Weights of a small image deblurring model.
Model: 0.597M parameters, 32-pixel images, arch edsr, norm none, activation leaky_relu, depths [8], widths [64].
Data: 48750 training examples, 37.8 epochs.
Rows from block 4, named by matrix and row number. Rows with one number belong to one channel. Each number is 128 + 24 x the weight over its row's rms, rounded and kept within 0 to 255. All counts start at 0. After the name is the row's rms in percent of the matrix's.
# convs0: first 3x3 conv (model.blocks.4.convs.0.weight, 64x64x3x3), inputs 21-27, a 3x3 kernel for each
# convs1: second 3x3 conv (model.blocks.4.convs.1.weight, 64x64x3x3, transposed), outputs 21-27, a 3x3 kernel for each
convs0.4 094 [100 131 130 134 109 104 148 155 164  91 118 145 110 113 164 180 125 131 172 172 102 159 110 139 130 149 120 111 134 128  94  88 137 143 205 134 128 134 112 122 112 137  97 127 113 101  84 125 111 171 114 138 167 144 134 139 142 137 126  80 131  98 152]
convs1.4 096 [142  79 120 130 151 158 160 117 126 130 143 128 113 115 136 121 149 155 148  88 137 154 142 109 138  82  92 120  92 149 111 192 150 140  73 150 110 144 170 146  97 140 149  97 115 113  90 121 123  75 166 133 158 135 117 126 109 148 140 116 150  90 133]
convs0.5 111 [194  80  73 140  78 172 133  99 122  97 122 137 107 125 137 132 127 155 124 124 135 134 140  96 131 111 109 155 130 129 152  96 116 108 122 145 145 108 139 136 141  85 155 150  97 138  84 158 108 135 130 134 163  72 162  80 131 128  72 217 121 142 130]
convs1.5 122 [175 157 134 177 150 146 146 176 114 178 153 147 140 128 101 125 113  91 106 101 130 128 140 129 170 170 135  99  87 119  97 115 149 115 146 129 133 102 117 116 156 111 141 136 128 158 135 124 113 155 111 126 132 123 148 169 182 131 219 204 164 172 178]
convs0.6 089 [101 103 148 150 124 123 152 106 130 146 155 135  86 107 115 154  82 142  78 123 111 112 154 122 175 134 155 118 106 110 109 113 142 166 156  83 146 123 195 139 124 142 141 140 119 144 123 106 132 166 109 125 134 131 148  97 130 131 143 114 149 161 159]
convs1.6 085 [107 124 157 149 109 124 134 156 139 139 104 115 205 165 123 160 103 108  68 185 100 120 113 126 153 155 150 146 146 124 116 146 150 129 150 113 116 139 126 156 158 142 106 162 133 154 187 103 144 113 121 118 142 105 108 128 139 161  82 126  98 132 149]
convs0.7 096 [127 132 127 135 159 111 155 105 107 116 119 136 107 148 140 133  74 165 148 129 125 121 113 133  91 146 119 127 140 125 173  73 168 137 126 111 119 132 148 160 114  90 115 171 148 125 142 116 139 117 183  89 144 126 171 144 145 107  37 167 124 194 125]
convs1.7 094 [205 130  88  96  93 175 140 167 100 105 143 160 118 111 179  91 136 129 118 163 122 144 129 116 142 141 125 130 105 140  83 126 112 122 168 163 121 140 103 143 120 126 103 122 140 120 118 133 133 137  95 111 120 153 123 103 119 102  99 117 145 139 136]
convs0.8 098 [136  89 173  71 184 125 134 114 125 105 134 136 145  80 164 110 158 127 116  90 123 128 108 115 149 101  87 113  81 144 129 157 161 105 104 166 143  83 151  89 156 120 121  94 122 131 128 133  98 139 166 124 117 151  81 195  96 121 105 121 114 145 116]
convs1.8 100 [115 163  96 115 113 155 112 129 125 122  92 140  99 138 117 114 128 151 130 120 118 162 165 135 156 130 119  98  97 176 125 124 123 128 133 142 170 169 120 136  97 108 153 146  72  95 119 163  72 138  89 122 132 134 107 126 132  93 184 128  99 112 129]
convs0.9 095 [ 81 101 134 139 113 150 139 127 123 136  77 135 120 122 122 105 115 125  89 104 111 146 125 166 154 171 115 166 114 111  94 118 135 150 127 142 124 140 143 109 104 123 115 133 126 100 121 128 106 150 163 133 106 155 121 129 131 127 118 139 143 127  98]
convs1.9 105 [123 162 124 136 133 199 108  99 109  88 137 162 161  95  85 147 165 157 104 107 112 119 120 103 138 162 173 134 130 153  99 162 144 131 119  94 122 168 123 124 133 131 133 130 138 122 138 170 104 115  87 116 174 134 113  87 129 116 132 151 119 132 140]
convs0.10 104 [108 152 133 106 120 164 155 112 141 145 158 116 127 124 162 161  84 120  80 141 132 144  96 144 112 163 111 139 121 126 146  88 144 140 149 101  98 131 133 130 102 156 148 186 123 129 161 125 174 111 129 128 142 143 100 140 118 105 135 130 144 100 151]
convs1.10 115 [ 84 143  91 125  82 113 130 154 153 115 117 129 141 117 111 140 117  93  94 111 127 159 111  95 103 163 135 146 102 128  77 201 143 142  89 127 125  90 173 159 143  74 149 116 137 108 127 117 142 131  55 154 117 145 107 161 116 132  93 162 123 137 151]
convs0.11 088 [142 124 169 162  89 140 156 113 145 147  94 155 139 127 131 141 114 140 159 148 143  79 128 145  88 133 141 125 155 117 118  78 158 125 141 130 117 146 151 132 104 135 143 166  93 122 105  99  61 116 141 141 109 156 139 129 126 163 107 157 119 169 104]
convs1.11 099 [109  71 119 139 144 134 141 147 113 146 150 109 142 140 114 126 112 121 126 131 129 103 142 145 122 134  98  83 111 132  98 148 118 141 148 165 114 120 132 126 138 147  80 133  87 110 156  98 133 113 145 138 129 123 148  95 132 153 102 133 152  95 159]
convs0.12 098 [131 125 107 135 202 108 111 115 133 100 145 129 118 128 103 129 150 134 188 129 118 169  97 127 124  80 147  78 116 152 125 142 137 124 131 148 111 113  96 107 113  79  87 107 160  96 151 152 134  73 142  80 148 108 150 156 129 144 148 115 107 133  94]
convs1.12 088 [112 155 167 116  72 117 149 107 151 117 124 138 158  98 166 120  94 110 121 183 124 128 141 112 103 124 119 113 129 113 125 124 127 159 109 131 111 139 145 160 149 117 156 143 143 130 137 119 112 110 135 132 146 166 154 118 125  88  96 103 171  71 151]
convs0.13 100 [149 116 123 125 135 151 139 109 119 157 131 138  69 167 134  85  59 183 107 140 106 125 151 153 136 134 131 110 100 101 196  97 152 147 124 120  87 146 130 126  82 140 127 133 157 130 127 126 108  63 130 137  87 166  63 156 129 143 119  84 116 129 124]
convs1.13 100 [ 92 125 128 160 108 135 146 149 100 131 165 146 138  93 131  86 116 127  97 117 123 126 121  93 150 133 131 168 150 114 102  93 110 172  96 152 105 121 116 164 128  87 113 164 177 119 143 113 149 141 138 161  91 135 125 108 123 169 149 125 146 122 155]
convs0.14 092 [124 155 139 127  55 133 131 114 101 121 136  98 137 146 125 120 149 134 101  95 148 138  92 174 137 130 127 124 127 128 142 141 128 152 119 134 117 121 139 134 149 174 134 149 122 140 110 140 135 105 144 108 143 155 109 132  77 155  92 142 123 130 127]
convs1.14 090 [125 141 182 116 164 141 131 135 140 151 106 133 123 147 114 170 100 123 130 133 138 115 122 117 139 185 158 147 119 107 150  96 117  82 136 153 134 122 118 138 110 101 141 115 154 154 164 142  92 141 121 154 158 137 106 111 145 123  81 130 194 121 129]
convs0.15 090 [142 189 175 135 145  74 119 120 135 132 114 116  83 156 144 114 134 116 129 133 131 155 167 142 167  98 126 103 169 124 124 110 110 143 160 140 132  98 139 137 159 180 126 166 112 116 120 143 139 170  99 131 158 132 119  79 109 135 163 138 123 131 179]
convs1.15 087 [156 137 129 143 119 139 120  61  71 136 145 154 108 113 130 117 141 137  91 189 172 103 133 154 173 174  95 126 124 118 152 135 165 109 118 142 125  79 152 100  81 124  96 150 133  95 163 118 104 136 108 109 119 123 124 108 115 110 165 125 109 142 106]
convs0.16 100 [152 180 126 124  92 125 134 106 125 108 158 134 126 132 159 101 181 132 160  89 123 128 139 164 129 136 115 120 121 153 158 142 147 110 229 138  93 131 111 169  91 150 104 128 129 110 124 113 126 119 136 144 170  95 165  11 108 103 208 109 106  96 113]
convs1.16 083 [137 140 152 130 143 127 158 125  89 143 108 103 126 119 113 135 135 134 115 161 148 111  69 127 172 159 139 130 109 101 127  85 138 114 115 151  95 129 142 138 114 122 131 168  96 157 141 129 126 148 123 148  79 157 155 179 108 144 105 119 151 118 144]
convs0.17 125 [145 157 151 145 114 119  99 132 122 127 143 115 163 112 119  96 130 147 109 157 136 157 124  94 131  94 153 104 165 128 174 143  65 136  81 127 126 109 153 137 151  75 131  91 146 126 128 108 146 118 115 107 133 110 139 139 116 139 137  55 109  97 165]
convs1.17 103 [163 120 138 133 139 122 115 127 135 148  98 125  96 122 139 140 109 121 116 143 145 149 137 154 113 141 128 127 126 128 125 115 114 143 118 121 139 109 146 118 136  99 179 137 105  71 135 126 153 112 166 120 131 124 147 147 174 144 132 129 176 146 132]
convs0.18 126 [139  80 130 129 139 133 135 131 125  90 133 139 105 136 134 134 143 111 106 132 115  74 164 132 108 135 128 156 103 153  94 183 105  82 159 123 153 104 152 112 123 137  92 170  98 133 107 126 100 171  88  95 158 112  78 160 114 121 188  96 173 110 100]
convs1.18 124 [116 126 167 110 164 159 145 167 175 168 149 132 169 135 119 178 162 157 114 110 146 108 139 119 127  91 178  88  87 107 100 124 130 141 114 169 112  89  77 164  99  64 134 132 111 143 152 135 150 145 133 139 107 152 141 113 124 159  97 133 146 115 128]
convs0.19 098 [175 186 175 139  73  94 171 131 119 142 151 132 110 109 104 140 155 132 137 100 134  94 122 123 122 130 138 156 120 125 115 127 135 106 119 144 129 144 160 119 121 119 114 111 131 137 101 132 152 117 152  99 106 106 196 107 142 127 124 137 125  73 123]
convs1.19 100 [150 118 144 148 168 104  97  72 114 136 144  96 143 110 128 159  96 141 106 127 146  92 152 162 110 114 111 113  94  89  89 172 176 165 152 106 152 134 155 132  69 126 116 140 115 158 130  93  67 104 116 132 133 146 148 128 113 125 127 133 110 141 109]
convs0.20 090 [150 123 114 102 103 163 112 161 113  91 107 133 144 116 125 136 146 110 115 125 134 132 153 142  66  79 153 121 150 150 150 120 178 121 130 130 135 102 158 122 158 114 133 100  92 145 128 123 137 123 165 140 123 132 160 154  82 154  95 188 121 110  90]
convs1.20 097 [126  75 144 153 162 171 126 113 115 169  97 127 143 133 152 131 146 111 113 175 162 133  94  98 162 179 151 104 134 141 113  92 117 114 114 112 120 130 145  94  98 100 135 163 151  97 103 145 170 138 128 121 144 135 129 136 110 132  92 141 139 127 121]
convs0.21 097 [178 150 110 149 164 126 132 154 128 144 145 123 137 120 138 135 116 124 112 111 137 122 162  92 144  88 185 120  95 139 121 172  69 133 137 108 166  94 143 107 162 127 130 115 128  93 100 114 147 131 118 103 132 111  89 171 128 137 103 101  79  98 167]
convs1.21 089 [118 121  91 111 140 103 130 138 114 119 122 100 153 115 125 127 137 120  71 177 101 142 150 131 111 169 115  95  81 143 155  82 152  89 187 165 136 146 100 132  35 168  84 152 115 136 131  86  98 120 102 153 152 147 124 165 164 169 107 118 134 131 151]
convs0.22 096 [157  96 123 144 110 138 112 113 152 159 101 119 131 152 105 133 156 144 124 103 125 162  84 173 166 128 137 131 161 103 100 122 161 134 125 103 127 126 133 137 115 121 116 136 143 134  95 135 135 113 130 108 155 106 148  98 111 134 113  55  87 118 129]
convs1.22 094 [163 139 150 100 110 107 150 109 138 147 135 112 135 137 106 133 133 121 129 113 134  75 178  85 140 117  97 130 132 130  89 182 144 110 130 136 134  91 102 181 158 111  97 102 105 158  94 148 112 179 111 109 100 155 131 159 128 106 190 144 176 112  97]
convs0.23 105 [138  81 164 162 128 142 116 134 105 117  88 161  93 145 123  98 144 132 110 107 134  79 143  95 123 126 143  97 164 145 155  48 182 133  87 172 140 108 133  97 140 119 150 113  89 147  98 183 112 111 148 116 103 136 126 135 127 123 146 129 178 105 122]
convs1.23 103 [151 120 143 137 121 109 110 107 134 146 113 140 129 129 168 116 147 126 114 138 157 115 126 183 111 140 139 151 152 162 148 143 121 123 104 146 139 151 151 155  83 172  99 147  93  96 132 169 150 122 129 111 131 142 149 114 134 162 110 124 136  97  86]
convs0.24 100 [135  98 187 107 123 101 125 173 144 135 126 145 186 131 125  51 128 142 115 136 120 198 120 124 105 126 135 132 176 114 155  92  74 140 126 115 137 131 114 106 169 130 155 140 135 150 123 166 159 111 149  96 108 122  89  82 150 116 143 106 173  93 164]
convs1.24 094 [111 119 150 121 160 162  99 119  98 139 127 158 148 137 113 120 116 108 125 137 122 110 186  50 136 101 118 146  97 172 159 128 136 119 105 134 112 124  70 123  82 126 164 143 131 116 165 130  93 185 158 101 111 107 133 115  99 129 114 138 130 124 174]
convs0.25 104 [168 132  86 113 148 142 155 103  99 158 136 140 111  79 135 156 140 147 139 112 126 158 157  70 127 131 124 103 134 156 126 118  85 130  90 181 146 126 180 116 160  92 106  69 105 121 131 156 136 132 136 107 110 119 139 107 182 155 142 131 128 121 112]
convs1.25 103 [139 172 114 150 163 158 120  82  58  96 111 132 106 135 124 152 143 113 141  91  91 168 155 114 154 139 104 116 114 141 133 160 132  72 145 174 172 164 129 139  96 134 128 158 130 135 162 129 131 130 126  70 148 136 130 168 134 120 128 128  76 116 129]
convs0.26 095 [128 147 143 112 128 109 103 154 146  92 129 111 113  90 140 142 164 133 132 110 135 164 104 135 147 137 142 106 153 152  66 220  99  89 114  87 133 108 107 142  71 124 162 129  89 141 130 152 164 110 106  73 155 117 158 143 135 132 114 114 140  78  91]
convs1.26 091 [118 141 108 113 146 129 132 138 124 111 148 150 157  99 128 140 105 136 157 145 115  88 171 130 134 125 124 128 132 199 146 123 169 146 117 159 157 165 118 135 183 114 144 112 145 150 152 144  89 131 138 132 131 131 136 142 124  76 116 118 154 161 120]
convs0.27 101 [148  98 174 151  69 166 144 136 137 167 127  95 158 122 154 109 129 140 169  99 133 132 143 120 159 130 125 161  58 164  98 130 127 117 173 109 153 114  89 141  90 165 121 121 130 129 170  96 122  88 136 127 158 145 163  57 133 108 141 148 184  80 128]
convs1.27 101 [159  88 122 119 182 120 110 131 100 107 103 154 103 105 115 137 127 123 131 117 144  92 135  89 131 122  96 145  81 126 129 117 179 120 171 111 134 169 106 103 146 107 151 120 138 137 111 154 130 118 162 113 133 119 130 141 102 143  56 165  98 175 147]
convs0.28 105 [169 132 153 136 112  86 156 110 162 150 110 136 140 114 179 114 140 165 126 160 122 155  71 151 124 144  88 103 150 180 138  68 145  89 103 169 107 164 118 150  97 150 126 144 180 156 122 125 115 173 198  90 140 129 151 123 108 135 118 151 159 166  88]
convs1.28 107 [151  95 136 130 113 132  77 151 113  97 114 129 128 156  92 129 111 133 175 126 142 117 167 115 133 112 115 111 161 105 138 126 122 117 157 152  90 156 130 109 175 100  81 101 162 130 128 143 124  95 102  93 101 106 140 119 140 166  88 138 151 137  90]
convs0.29 129 [115 152 122 128 173 129 124 130 122 141 114 139 179  94 156 142  67 157 138 148  88 182  73 105 117 125 136 128 145 115 173  86 139 176  81 126 118 148 123 133 141  81 166  73 125 120 145 116 141  93 132 130  71 153 154 124 121 178  60 135 124 112 143]
convs1.29 137 [138 121 134 121 131 109 126 113 126 148 155 140 151 132 135 136 142  82 144 154 147 140 145 152 122 114 117 183 134 146 174 134 121 139 135  99 161 140 171  91 164 183 150 156 132 167 152 129 168 139 129 119 136 121 136 147 129 103 178 162 119 138 123]
convs0.30 102 [147 106 107 123 121 123 113 154 125 107 116 127  96 142 102 161 118 134 110 142 126 136 169 101 129 113 113 136 108 107  87 158 131 129 131 144 141 116  93 106 135 132 123 126 130 114 154 149 163 118 130 110 151 121 153 145 184 128 232  94 160  41 217]
convs1.30 093 [168 105 110 110 130 145 116 192 121 131  98 107 149 100 107 123 127 114 149 131 108 139  86 133 124 122 157 149 104 143 141 101 140 104 158 121 148 126 139  69 135 135 149 129 137 174 104 122 157 101 105 134  96 140  59 162 116 115  78 112 153  93 132]
convs0.31 097 [ 72 117 149 150 152  92 130 116 135 128 153 124 143 112 143 160 102 111 128 105 117 116 186 100  97 125 130 113 152  93 140 178  95 124 125 129 178 130 130 158 112 160 109 113 137 136 115 130 130 125 117 132 112 137 164  79 123 120 173 146 118  90 135]
convs1.31 083 [132 118 121 163  99 112  73 153 150 125 113 132 102 149 128 110 131 116 125 167 165 171 103 116 144 172 157 137 112 125 126 122 121 132  99 116 112 127 145  94 149 103 146 114 101 143 108 133 157 117 153 106 111 133 149 126 138  91 133 120 174 136  65]
convs0.32 103 [112 121 135 128 181 142 156 123 114 136 146 123 149 114 113  97 115 110  82 127 144 151 148  96 145 135 162 111 147 115  92 128 121 205  94 139 118 124 135 130 125  88 116 113 114 109 120 151 152 100 107 110 121 138  80 147 100 167 157 119 113  89 199]
convs1.32 096 [138 119  97 170 103 129 105 142 122 150 171 159 121  91 152 112 135 120  75 147 130 141 141 102 147 138 142 119 134 130 137 118 149 123 156 126 118 113 152 124 144 128  96 147 163 149  85 152 154 155 124 102 145 128 132 125 100 178 100 103 105 126 128]
convs0.33 088 [166  64 123 134 174  77 105  96 111 130 102 130  94  99 138 146 115 141 146 166 129  94 121 125 117 109 132 130 123 164 104 110  84 114 160 137 137 115 159 127 100 131 118 119 138 156  99 136 137 143 138 122 139 134 133  86 152 108 167 117 134 168  85]
convs1.33 094 [164 135 107 152 124 152  76 125 119 118 124 138 150 131 139 130 166 136 103 126 151 133 134 146 135 137 155 143  88 178 133  75 137 125 131 146 114 136 110 119 140 122 121 136 147 125  96 153 131 186 103 109 123 106 137 126 119 127  90 166 108 181 125]
convs0.34 089 [134 176 171 133  94 164 117 166 122 124 140 147  92 177  84 100 104 125 156 170 164 149 103  94 102 107 104 116 118 136 127 162 164 128 108 103 136 143 159 142  79  44 122 112  68 158 120 136 113 117 127 116 105 103  90 154 115 124 113 101 141 140 171]
convs1.34 094 [152 117 154 137 126 132  93  84  98 127 128 163 111 143 149 134 113 153 124 116 136 126 154 122 132  73 122 141 110 166 126 120 129 142 135 128 171 146 145 160 158 144 161 110 113 117 146 122 144 124 143 142 140 131 113  90 138 128 137 143 130 107 143]
convs0.35 093 [119 127  90 149 144 114 106 111 148 143 130 150 125 134 164  81 173 105 108 141 124 129  79 148 154 101 147 137 170 128 134  77 121 127  78 173 123 119  99 106 145 128 149  98 116 158 149  86 144 111 112 115 136 124 132 179 134 108 179 119 136 114 171]
convs1.35 096 [141 115 147  90 111 124 130 116 170 124 124 139 134 109 145 128 142 108 132 135 127 125 163 131 163 104  93 119 188 103 148 155 104 136  84 111 119 190 145  96 141 123 139 128 147 115 138 177 147 132 149 151 135 136 121 130 164 142 161 112 143 100 101]
convs0.36 102 [115  80 137 144 160 141 184 130 174 129 140 122 133 154 142 127 102 114 103 187 136 127 156 156  98 144 132 133 131 143 134 108 190 121  99 150 153 142 117 105 196 138 146 133  80  90  99  89 155 131 151 118 102 129 135 156 183 131 158 188 130 103 178]
convs1.36 099 [126 119 118 124 109  64 149 165 121 137 121 159 166  73 149 135 131 118  98 129 163 112 120 170 112  94 132 141  94 152 110  82 186 126 110 152 138 124 110 124  79 188 146 146 102 116 165 119 128 123  98 141 133 113  97 135 140 141  49 161  98 137 137]
convs0.37 094 [ 72 121 127  99 138 165 150 134 141 127 152 151 121 184 111 163  92 119 148 154 187 124 127 124 118 132 105 116 118 125  99 165 113 158 147 120 141 120 151 111 134 173  96 125 133 141 122 130  83 125 110 132 117 111 103 194 138 134 154 110 107  92  82]
convs1.37 102 [126 110 169 128 133 147 133 158 152 103 110 151 113 118 132 111  71 119 114 117 131  93 115 139 114 164 169 117 130  94 135 132 101 130  88 148 147 157 123 154 175 107 119 109 134 186 160 170 134 127 109 143 146 134  83  91 152  98 121 112 111 135 141]
convs0.38 092 [151 138 128  95 121 128 154 112 159 120 147 103 139 120 132 125 138  93 129  41 139 147 143  97 146 114 135 151 143  99  90 125 104 147 113 170 111 103 154 105 138 135 149 105 102 118  66 136 105 169 109 140 140 109 141 150  52 133 119  88 130 181 146]
convs1.38 094 [140 135 140 133 146 123 125 103 123 145 133 169 100 117  91 146 137 105 112 129 131 160 145 116 138 156 133 105 155 119 155 182 128 158 131 110 103 117 119 115 124 127 131  98 125 107  97 136 135 135 165 137 143 128 171 129 129 106 131 100 143  98 112]
convs0.39 088 [139 131 141  93 148 128  95 102 183 124 105 177 129 169  86 134 131 131 150 141 127 157 125 141 117 167 116 105 127 118 112 150 135 143 122 149 133 130 120 116  79 139  97 130 127 142 134 114  98 100  98 155 120 153 133 125 169 149 120 147  98 126  93]
convs1.39 085 [116 126 129 140 133 168 153 150  84 108 174  91 152 120 130 101 149 142 126 123 142 129 136 162 183 148 120 148 125 158 129 124 105 120 123 147 161 179 153 125  97  91 166 109 151 127 110 104 136 146 138 120 167 128 125 130 149 100 201 107 118 162 108]
convs0.40 096 [133 109  70 109 141 126 142 137 140 178 143 147 105 146 142 102 145 115 138 138 101 152 131 134 136 108 139 110 147  90 156 128 148 115  87 132 151 152 126 142 127  99 144 151 131 133 143 163 108 127  91 148 137 100 178 153 153 157 140 146 142 132 145]
convs1.40 096 [139 135 122 116 151 134 144 117 133 150 129 153 165 100 124  92 141  91 127 136 133 158  91 119 121 121 111 145 123 163 124 129 136 180 147  93 143 109 160 142  87 137 129 111 112 155 151 133 138  84 170 157 121 122 131 145 101 101 144  70 121 120  98]
convs0.41 092 [124 115 153  94 118 119 123 153 135 141 138 142 122  77 144 135 139  78 131 110 112 119 159 131 139 128 132 148 115 120 131 112 131 117 170  95 125  97 183 141 117 112 106 159 146 156 172  93  90 123 152 165  96 106 103  76 132 135 127  71  99 120 159]
convs1.41 097 [178 159 117 127 141 138 142 106 104 176 109 125  97 157 131 140 178  88 117 112 112 136 129 137 178 105  99 128 117 148 122 162 101 152 139 101  65 113 157  74 121 113 116 149 145 107 133 115  96 115 167 149 149 110 115 150 153 254 135 102 102 156 128]
convs0.42 097 [176 129 112 166 113 133  90 112 138 131 117  92  92 140 147  99 155 104 148 137 133 139  98 158 121 116 105 129 151  92 124 128 108  82 153 131 153  83 111 135  94 176 140 171 136 133 134 152 115 147  99 136 118 124 156 137  90 102 105 106 175  91 145]
convs1.42 095 [127 115 106 109 103 116 150  98 122 163 119 134 119 160 116 157 122 118 155 126 108  68 161 125 134 164 108 137 141 159 127 105 130 131 128 160 143  86 141 103 175  77 117 141 150 130 123 160 153 135 129 109 131 108 161 149 105 140 146  91 132 166  97]
convs0.43 101 [ 67 140 118 173 119 143 129 142 110 125  93 108 128 117 114 140 141 153 122 133 101 181 110 137 128 136 139 123 120 134 133 141 115 115 138 102 103 166 136 135 136 115 114 144 138 133 161  91 109 123 155 142 153 134 118 116 135 167 130 139 117 111 105]
convs1.43 094 [135 150 119 107 176  93 181 116 138 106 120 158 132 125 112 129 127 125 145  86 150 120 142  86 178 105 120 153  74 199 105 108 154  95 127 137 121 127 135 131 105 115  82 124 154 106 141 109 110 138 146 157  88 152 124 131 141 155  85 123 120 115 134]
convs0.44 117 [131 144 120 115 152 143 143 103 180 133 141 116 121 154 146 155  88 136 113 186 139 133  90 141 131 138 115 128 126 124 144  86 157 150 154 115 107 124 157 122  90 145 167 149  99 135 145 117 148  87 121 136 144 157 114 135 119 124 148 119 145 125 104]
convs1.44 103 [134 110 177 100 158 135 100  98  82 131 114 119 109 116 132 154 139 145 164 142 120  96  94 155 144  89 126 104 102 112 165  96 136  86 175 131 141 143  89 123  83 168 154 125 117 142 130 152 114 109 143 123 157 105 165 118 129 124 176 133 127 115 127]
convs0.45 100 [ 84 132  99 137 131 136 129 119 141 137  93 110 125 138 163 164 128 114  88 152 116 168 109 160 135 184 101 133 126 102 105 152 174 187  99 159 116 127 121 140 162 170 160  74 113 118 183 104 118 131 145 165 123 151  69 171 142 135 100 154 155 100 144]
convs1.45 093 [ 97 174 137 111 114 137 138 118 134 140 129 120 129  95 105 126 128 131 143  84 157 133 130  83 129 112 146 129 164  87  90 131 159 126 157  80 136 185 107 129 112 117 126 146 140 146 150 101  98 119  81 143 110 139 135 137 118 149 118 117 160 123 124]
convs0.46 104 [156 119 143 133 127 139 167  80 137 133  92 128  81 131 158 164 103 153 111  97 157 107 115 154 112  95 134 115 136 143  61 182 131 124 135 128 157 115 129 160  75 140 137 151 133  93 140 121 125  87 170 160  88 156 137 130 116 141 127 136 144 134 133]
convs1.46 106 [108 132 121  64 155 141 117 155 152 101 145 119 121 115 147 119 123 146 125 158 130 157 134 132 140 122 155 136 126  96  92 151 126 104 146 141  78 103 122 180 154  90 120 167 107 126 133 129 129 109 106 123 159 152 127 116 109 109 144 150 144 138 137]
convs0.47 103 [148 101 155 129 151  82 181  92 116 112 126 156 123 130 127  92 112 138 118 143 115 123 109 129 127  78 160 139 135 158 130 137 125  85 155 142 107 106 149 116 146 125 128 113 132 119 108 151 133 136 128 118 113 148 112 110 155 100 186 128 113 114 123]
convs1.47 105 [154 123  94 126 104 163 153 126 120 132 140 119 124 146 132 130 160 145 119 166 142 113 171  94  86 173 146  83 142 128  88 130 125 129 123 106 155 148 128 130 126 131 117 117 124 121 141 181 120 162 134 104 130 126 117 183 140  86 114 132 133 140 148]
convs0.48 093 [125 116 191 116 137 116 139 135 134  88 134  98 136  86 140 120 126 111 177 118 154 120 124 129 124 146 144 180 159 133 126 150 112 138 148 145  73 130 138 104 125 138 148 115 119 129 114 155 138 103 157  94 156 128 149 138 110 106 147  64 142 118 127]
convs1.48 094 [116 117 129 121 111 143 159 113 118 131 107 144 112 147 150 140  95 105 119  77 143  65 150 116 106 154 125 141 146 100  67 175 105 135 135 113 142 148 133 156  99 155 104 157 112 128 109 127 114  97 139 135 135 127 103 127 106 131 142 161 175 111 118]
convs0.49 085 [ 94 124 149 110 125 159 121 114 131 119  97 145 202 113 128 142 163  97 169 171  86 132 119 143 122 123 151  97 163 129 107  78 136 108 132 113 153 121 158 150 127 135 102 159 105 125 162 114 142 128  87 139 164 122 104 191  89 144 136 122 103 139 164]
convs1.49 086 [114 166 123 152 129  78 134 117 120 138  81 127 154 105 131 157 114 124 123 144 100 137 143 121 146 125  82 140 181 142 102 199 122 124 159 136 103 139 160 136 109 138 123 159 134 158 123 128 113 108 107 159 170 122 133 114 124 104 146  87 134 118 105]
convs0.50 095 [176  81 139 116 117 120 127 156  98 145 101 136 133 128 146 107  99 132 155 127 160 146 146 124  98 133 164 137 111 119 123 153 167 138  85  88 112 133 161 132 124 103 133 134 101  94 150 116 132 115 143 116  73 139 149 112 155 154  61 158 120 143 112]
convs1.50 090 [ 77 109 121 150 110 133 115 137 133 117 158  89 151 121 113 171 151 110 127 128 103 138 135 108 134 148  57 118 198 130 103 115 174 128 120 159 131 128 147 147 106 120 132 121 136 107 177  99 140 110 192 145 136 148 118 118 104 155 143  77 138 142  98]
convs0.51 103 [119 153 153 105 131 117  60 108 107 112 122 149 121 141 155 122 127 112 111 137 133 119 130 120 128 113 121 157 133 108 119  70 169 154 151 119 116 123 110 104 181  94 136 105 100 158  61 156 132 153 120 160 139 145 120 117 177 155 109  77  89 149 136]
convs1.51 096 [131 156 169 127 171 103 128  77 130  95 149 151 127  87 157 116 136 155 126  91 146 151 116 149  99 117 120 120  93 154  77 167 101 163 118 102 174  87 150 133  69 174 134 141 135  75 142 123 136 119 136 122 112 115 147 168 108 149 133 153 134  98  72]
convs0.52 129 [137  91 148 114 133  92 131 123 143 126 152 132 126 107 122 140 151 127 148 135 143 102  87  91 113  93 142 128 129 128 119 109 117 114 132 124 109 129 121 153 109 124 119 118 137 118 104 137 126 144 134 144 129 136 138  47 117 130 172 101 133 116 126]
convs1.52 120 [133 151 153 135 156 123 158 131 144 105  90 144 126  75 124 105 128 118 132 151 101 103 141 127 153 139 119 131 148 127 149  96 147 106 121 133 127  96 134 110  85 125 138 114 125 103 171 148 144  96 139 125 130 159  94  85 113 124 158  98 127 135  99]
convs0.53 116 [107 136 137 220 121 110 124 109 141 159 109 133  66 114 164 140  88 120 168  83 134 175 117 122 145 148 120 148 162 104 158 103 134 134 114 133 108 130 128 118 104 115 127 120 105 124 131 144  88 101 129 106 129 130 172 130 111 191  97 110 123 115  93]
convs1.53 125 [145 152 119 169 149 176 145 153 147 146 166 145 171 136 140 110 153 113 119 105 133  85 111 102 127 148 121 119 148 150  90 179  98 133 138  98 124 115 135 118 144 130 121  96 126 148 127 157 166 128 143 128 114 116 130 152 138 107 177 154 105 145 106]
convs0.54 107 [163 166  65 103 161 132 163  59 130 164 127 119 158 133 128 105 134 127 110 148 110 135 145 119 100 151 148 117  85 113 152 222 102 146 101 139 144 188 111 130 128 156 114  94 128 140 160 147 134 136 123 110 120 102 149 109 149 122 155 123 108 167 155]
convs1.54 099 [116 143 124 112 113 125 152 121  96 102 123 126 125 148 119 144 121 130 110 146 136  93 103 101 140 121 148 145 168  80 171  66 126 122 103 115 131  79 131 121 121 107 161 123 125 175 141 129 124  67 100 149 110 107 121 136 129 147 115 144 120  98  96]
convs0.55 105 [125 141 139 157 137  90 153  94 177 124 121 117 176 111 162 146 121 135 149 136 115 110 118 132 120 137 117 114 235 132 116  80 121 103 160 123 169 133 123 113 162 100 122 105  95 127 141 129 104 156 147 123 106 146 144 138 146 102 126 137 152 114 128]
convs1.55 096 [132 103  92  88 145 152 125 126 112 151 160 113 115 138  98 147 117 160 155 125  90  82 175 129 168  87 171 128 144 162  99 158 123 103  65 144 136 146 162 136 116 112 166 134 143 113 120 130  79 108 139 147  91 156  80 139 110 207  76 181  73 102 141]
convs0.56 094 [119 116 114 112 196 109 117  96 149 129 165 126 115 122 107  86 150 117 134 141 130 113 149 127 135 125 123 127 130 124 121 108 155 156 121 106 166 148 131 109 135 122 113 128 105 165 153 115 131 107 117  91  75  98 146 149 170 111  88 144 143 161  99]
convs1.56 106 [129  84 120 141  98 156 134 163 167 160 174 122 138  86 135 121  87 161 100 131 124 134 139 156 142 103 116 134 136 137  86 127 104 185 118 141 168 169 155 121 111 143 137  82  99 109 179 142 134 132 116 139 138 160 108 132 136 126 137 124 145 127 134]